config.toml
model = "multi-label audio tagger"
dataset = "drum patterns on synthesised drum kits"
n_mels = 80
stem = "single"
rnn_layers = 6
optimizer = "soap"
merge_dims = false
epochs = 11.3
warmup_steps = 90
Rows from block 2 of a small multi-label audio tagger, named by matrix and row number. Each number is 128 + 24 x the weight over its row's rms, rounded and kept within 0 to 255. All counts start at 0. Numbers have three digits each.
After each channel's rows are labels from the 100 clips, of 14976, where the channel reaches its highest value: "strongest on" is what is common among them. Only what is clearly more common there than usual is listed. The data: drum patterns on synthesised drum kits. In brackets: how many of the 100, against the usual share in percent.
# conv: width-3 conv, stride 2 (model.blocks.2.conv.weight, 128x128x3, each kernel summed), inputs 0-63

conv.74:130141124094120176113094099149152124147129139127135121110132208114133155151156124085094150120126127128134122134171057124128131142133142101152157118138145126132133114162106170115127138128129116
strongest on: shaker (98 vs 29.7); high tom (32 vs 14.1); thin (high-pass) (30 vs 12.4)

conv.22:100119154132105163157156145158132098160101137167134120140143146124105097120147132148113125088119161187154130116144169131125151093105120155172121226129155096137127123132107127140119128118111100
strongest on: closed hi-hat (85 vs 36.6); cowbell (52 vs 13.7); half-time (31 vs 8.1)

conv.32:111148111103156107122110142137124151169166115083117132086164092123164120164105157114178110117129068108141122126116114159105122075136113161128135098202148093102163113100145103094157141124135119
strongest on: thin (high-pass) (57 vs 12.4)

conv.24:100121115119083128110159120154138126087092150126123120110079153135148090133170105111113136141102145104183093158136122186101112187112122141165202103137138157157070117154100123147130119125150130
strongest on: low tom (100 vs 13.6)

conv.35:108108156113097148082126169114130109119136155106103107122128100106148097165131110108118124097126120116118074112139133090132113219104118084094127118168150119137120074121136158142125155101176142
strongest on: thin (high-pass) (49 vs 12.4); clipping (45 vs 7.8); text has "clipped" (45 vs 7.8); white noise (43 vs 7.4)

conv.27:145131076082110158111129133085125085133127121174143150132155154102147116120148162083177110105097170148113151118168120107146137147156136136115126105141146114080124160105143173101143153116083134
strongest on: shaker (68 vs 29.7)

conv.33:131142126138102129128078149142166177165146057129147073110112144130134063117137100138105133148115177134142106125156119127146112085134136146132191166130135137131067144119184125148099136103129129
strongest on: mains hum (80 vs 7.5); high tom (32 vs 14.1)

conv.13:126109077101136129129129134124160103150148140118135162108138099110131128112110097148150127124112207158117115109101161152140094097121191168104146121155132100136121077122106080132155098127136100
strongest on: closed hi-hat (77 vs 36.6)

conv.29:090109117126149099138137119137159146089121112129189145077108093116142187134139113097113131120147129121114134132169116137127145122135095128131121131131126164166127150115137112137093124143156096
strongest on: high tom (79 vs 14.1)

conv.45:122099171145117116120109115082135104126163151130128145117139127098129128115123130122129107086177137134151107117130133167143103132182116073130114112108164106143125119124101140119119140139150135
strongest on: thin (high-pass) (50 vs 12.4); cowbell (38 vs 13.7)

conv.49:125149136138139150132129113141168059112124121138155144107112105085117123110095092128157133085143128132121111091104108102098138129126108100125150124123101103142169119122083108097128108149147103
strongest on: half-time (25 vs 8.1)

conv.76:117151151124096129107118132112143138115101144105121120126180136137121131115104145106146106128099115101121120123125164208179149108133136122126182144156126114105084126120156125110146150124152120
strongest on: high tom (85 vs 14.1); clipping (29 vs 7.8); text has "clipped" (29 vs 7.8)

conv.90:135127146128127144092155129134135146126162127124152087154123093128101153138127102135137131111153109112146131163109146155160162233084148120094103145104109116146186091120110106123164125094116164
strongest on: thin (high-pass) (87 vs 12.4); march (25 vs 8.1)

conv.44:087120131080153108132140129106110114103115099120141134099126108094116110152076139085137088134120080120077138103078125145139143160109096130146125119098164089101147125161126075107158086129118148
strongest on: crash cymbal (60 vs 20)

conv.89:122135126155128109115146179102151133125123137133166131147133150130075169133149141101173131140137127118156123133218055105091135107155091132128126135144138105118125165141131194115160125137117129
strongest on: shaker (87 vs 29.7)

conv.94:141128136088117120117112127153109113118114113129127131141152082129098110152102166152121119113146138148122149143137155135117157095136147151129142130097181108167102146146138131154139085135110124
strongest on: rimshot (50 vs 24.6); low tom (36 vs 13.6)

conv.97:144092125151146119151140090115147108130119127159112096130136129139163103101112112116122140140133136141105143152108117116127141138129130110159134109149097084070107158114134124109171144154136111
strongest on: high tom (68 vs 14.1); muffled (low-pass) (66 vs 12.1)

conv.119:123114139136143119162220138127125164148153121125126141121089145121119120165131150116129119136146110131123121110108151144125158139140139139094116114106169139098099132154125135152162124115122119
strongest on: low tom (99 vs 13.6)

conv.102:135082142085155112120122100116125083132109089128136115137126124157110080086104112098100122113094150138157105138135118108117127147146138151148167114126118146097152123121188137160099099121097119
strongest on: mains hum (98 vs 7.5); rimshot (50 vs 24.6)

conv.3:107146168110125089109153132097152093152113105100093113099143115127122084133095127115143090104162094105152140120088141152120135069124089141101099097112161107100128116116132108161163145105127151
strongest on: snare (99 vs 50.1); march (26 vs 8.1)

conv.10:128110115115106109108170138143132106132136160137140132139123140161207139131107127121134118139153141151120139148130123149123106146170116134109152117150183098121149176153116173124117181157142101
strongest on: muffled (low-pass) (64 vs 12.1)

conv.19:149126129156120098111133082113122101113114108111154096125075128134144137111140106132135081155140125129150084144172107115095132081133107121143140131125132143110069130119097144131168141112123117
strongest on: muffled (low-pass) (82 vs 12.1); rimshot (57 vs 24.6); rumble (26 vs 7.3)

conv.66:133076091093090121120148131122149094149122147088154174125169136089098109134095146105127110106134100087125152112130073113142114144113099138139086140161176129116152121092089124082128122097136131
strongest on: shaker (86 vs 29.7); rimshot (63 vs 24.6)

conv.46:121144132091143129123149153133183141106101122109159129144140093101128104097104130108149097143161155104124102126114153083081157112130132108145134079128143147123131104109119118111141123116140181
strongest on: closed hi-hat (92 vs 36.6); low tom (40 vs 13.6)

conv.71:136148143133136117112159137106120160124138111164061101129124132156154160115107143127132116085099146149175092102129153155129073147115147106126124163131200099128140107136139103159135141171143147
strongest on: march (31 vs 8.1)

conv.11:140081161109109132193097093114102130160135151147131122097184111112196107117141118128136107129146145124150144123127140144122072146111123142100099108179169117121131170118101142141137171096135115
strongest on: four on the floor (36 vs 8.4)

conv.38:116060096133124115142162124128106118089135106163145109119120111112130152144116128113099106112145127071140126146198090143141148157176100117142108159130152151137136152169119147100171121118121100
strongest on: shaker (100 vs 29.7)

conv.92:132124133096135158176114146130122140082166146116142137117171134147102131113115133102169103145148136134107140137100151119101137139128148128115134107155123146116153091140132141148060088123132127
strongest on: ride cymbal (55 vs 18.3)

conv.80:108133088104145136118103131160139155150089158132112056104102108099153105144096114118144126205101113114125099151099143150109139120154124102110136116109155154113097156093123110144140143115116111
strongest on: high tom (100 vs 14.1)

conv.127:096134168148110097107107147120105156108125146136153147156192152115089140093135140105110117105085186173139135117124161091080100138125133122127114179093136114116161113079137123100122155128111183
strongest on: four on the floor (35 vs 8.4)

conv.59:118130136098144132131168127156110118144140112134122150127136146117174101127134145162139122112122109157125118095114135107087124125128179147144130116090140121122108159096127152126140181121137107
strongest on: closed hi-hat (62 vs 36.6); rimshot (58 vs 24.6); four on the floor (29 vs 8.4)

conv.55:155119164117124127124146133154135173145144123167124089116115136102182131141154104130127153107141151156145106136127126149110079150159117095104171109087171115095133159162153201112097168128157102
strongest on: four on the floor (39 vs 8.4); muffled (low-pass) (34 vs 12.1)

conv.9:092125126105177142114162132100118159163153146126112142097125141139162157148129149132153097153104122114094135171116119099116105149111135169107122114121133136104152109141114118133164146123117131
strongest on: cowbell (35 vs 13.7); high tom (34 vs 14.1)

conv.79:123104111122152081134164105149153083102117145170122110101135090111165147109087107133144100160118066118120174113097120134111100149096138129145117085106096144120136130106148101099143113142123123
strongest on: high tom (93 vs 14.1)

conv.95:121145103141146170150115137092105163122089137123146155154143107100119153137131101092138131146100084129090181133134103122177134154092101178138103095151127101145107163131155163143100154155123145
strongest on: clipping (89 vs 7.8); text has "clipped" (89 vs 7.8)

conv.114:114173147097187133161100178103097085107115149146118161111114117122120135080099152121135148098174126139124088082115131092102121148120132108106110126104159157144137121104112124137127139176118147
strongest on: closed hi-hat (78 vs 36.6)

conv.21:142113094157133130128103139126141132135118108136134140099120129116140135134136118147119122117117157170154138115142164117129128105143125119129097105158110207123120127124150131145145072104106125
strongest on: mains hum (57 vs 7.5); clipping (36 vs 7.8); text has "clipped" (36 vs 7.8)

conv.5:128100187122183126127150131142101129172141130093100119100164093135137131167099124125132069137133129095085142158110144112125088117130113122120113122113146148159135124142097109119126099145140096
strongest on: ride cymbal (52 vs 18.3); crash cymbal (44 vs 20); cowbell (41 vs 13.7)

conv.98:135127160117086146144183108145140179114119137145185158136124116148148132136121123134126112136097112156138131152153101129153147126122131106186160109135151136140100120130116124145147119095135174
strongest on: low tom (55 vs 13.6); rimshot (51 vs 24.6); clipping (39 vs 7.8); text has "clipped" (39 vs 7.8)

conv.54:155160143122136077110117121085108104152149090154126126119150140098099143117133165140120115113146137148208127109136114174123121104120118111137128149138193111133129153136127127098145106159116113
strongest on: snare (100 vs 50.1)

conv.56:115107106119167123184096108109142098115135091125145158106115133134122113157108102124109130131170127115150104093105114099069103168144127143168085082060129108153186109125108146149121121150153112
strongest on: rimshot (90 vs 24.6); march (36 vs 8.1); four on the floor (29 vs 8.4)

conv.115:087122135121138103124149118135117131118140181127181129165079137171174099120136121095091126135148179114110109135115138111119102178099122162095137132106110121127107121116102099133129169152148106
strongest on: white noise (33 vs 7.4); clipping (30 vs 7.8); text has "clipped" (30 vs 7.8); pattern: four on the floor (25 vs 8.4)

conv.106:082150097095114171089147171120157157116095151100103125119126104095149124101105122111123080129132109133131106096143151152113145166124124127124141114142123109079091131128110156169137173123138172
strongest on: open hi-hat (70 vs 30.2); clipping (47 vs 7.8); text has "clipped" (47 vs 7.8); thin (high-pass) (37 vs 12.4)

conv.120:132121124135132150097104137105114088137134126127143084101130129121129115098106165126119140124090106129158085143129112069128147100113135100124110113140110153130083103100132151151133129118073120
strongest on: mains hum (89 vs 7.5)

conv.122:110101120161148111102121132145150114139145132145107105135125137110131151147137091157183139134133111124116122136046135118110167158141158128193084166105122142150156149133156122157113126117132093
strongest on: closed hi-hat (65 vs 36.6); four on the floor (42 vs 8.4)

conv.53:164143168148127136104110107137123145105082092125125106131148117221122138136104140123110118117113110117110139135132130117108112136119129120119132108098101130107123143167157134149125088140118131
strongest on: rimshot (100 vs 24.6)

conv.65:125170108158163128148126107122165144112132136141177129147141133105126124088112137129107108184145115133101168141134135122171114120141114159108097140122123130126052164157149114127110111144130094
strongest on: clipping (58 vs 7.8); text has "clipped" (58 vs 7.8); white noise (28 vs 7.4)

conv.112:131123129107099128128179114137126145123144105124135144140117138128090111099132084110087098084117134139150096140116140124111107145144142101146190146098144142140064135155128164129109188104091102
strongest on: low tom (100 vs 13.6)

conv.72:142107104116096135177097112136199150149142135164120123125140132114149118110115134100084132213126147127156146131120135203074160152142147189091133125130174125121080119098099142132117130124134122
strongest on: high tom (63 vs 14.1); muffled (low-pass) (56 vs 12.1)

conv.60:127125084114143064122117133156103112109117103156132137116116173091145096113135124191178122149142124159113110101095183130101123135144137162112104150140119088120135120130125120164133135112145120
strongest on: four on the floor (44 vs 8.4); random hits (31 vs 8.6)

conv.61:121119124093142134120103113149121168160122108146121166147134157141107114160132093110123109090110128144141094102123154156203103051100145123091136140147137118096131093132138109106140176143122123
strongest on: clipping (73 vs 7.8); text has "clipped" (73 vs 7.8); four on the floor (35 vs 8.4)

conv.25:111109115099149125101111128132132122074095101150109139117088150140126118109119159133136110143133133144163129122120126153110089117130095094117118148092097113115114124111063147098139168126118102
strongest on: clap (100 vs 24.8); muffled (low-pass) (58 vs 12.1)

conv.40:164159131136144086135106156126147147113143147120115133155153100136106147163104113159178090086130114126114139133131153133126126121142130110143148175125131136121147102094125100178072114131125110
strongest on: rimshot (68 vs 24.6); four on the floor (41 vs 8.4); march (33 vs 8.1)

conv.50:159122137130161126100142119162094085146116120112122142115121123120091094142099109136112135137134128130162065108107092193130087098161100121135146121111215075121109132127094142121140141109144128
strongest on: snare (100 vs 50.1); low tom (42 vs 13.6); four on the floor (32 vs 8.4)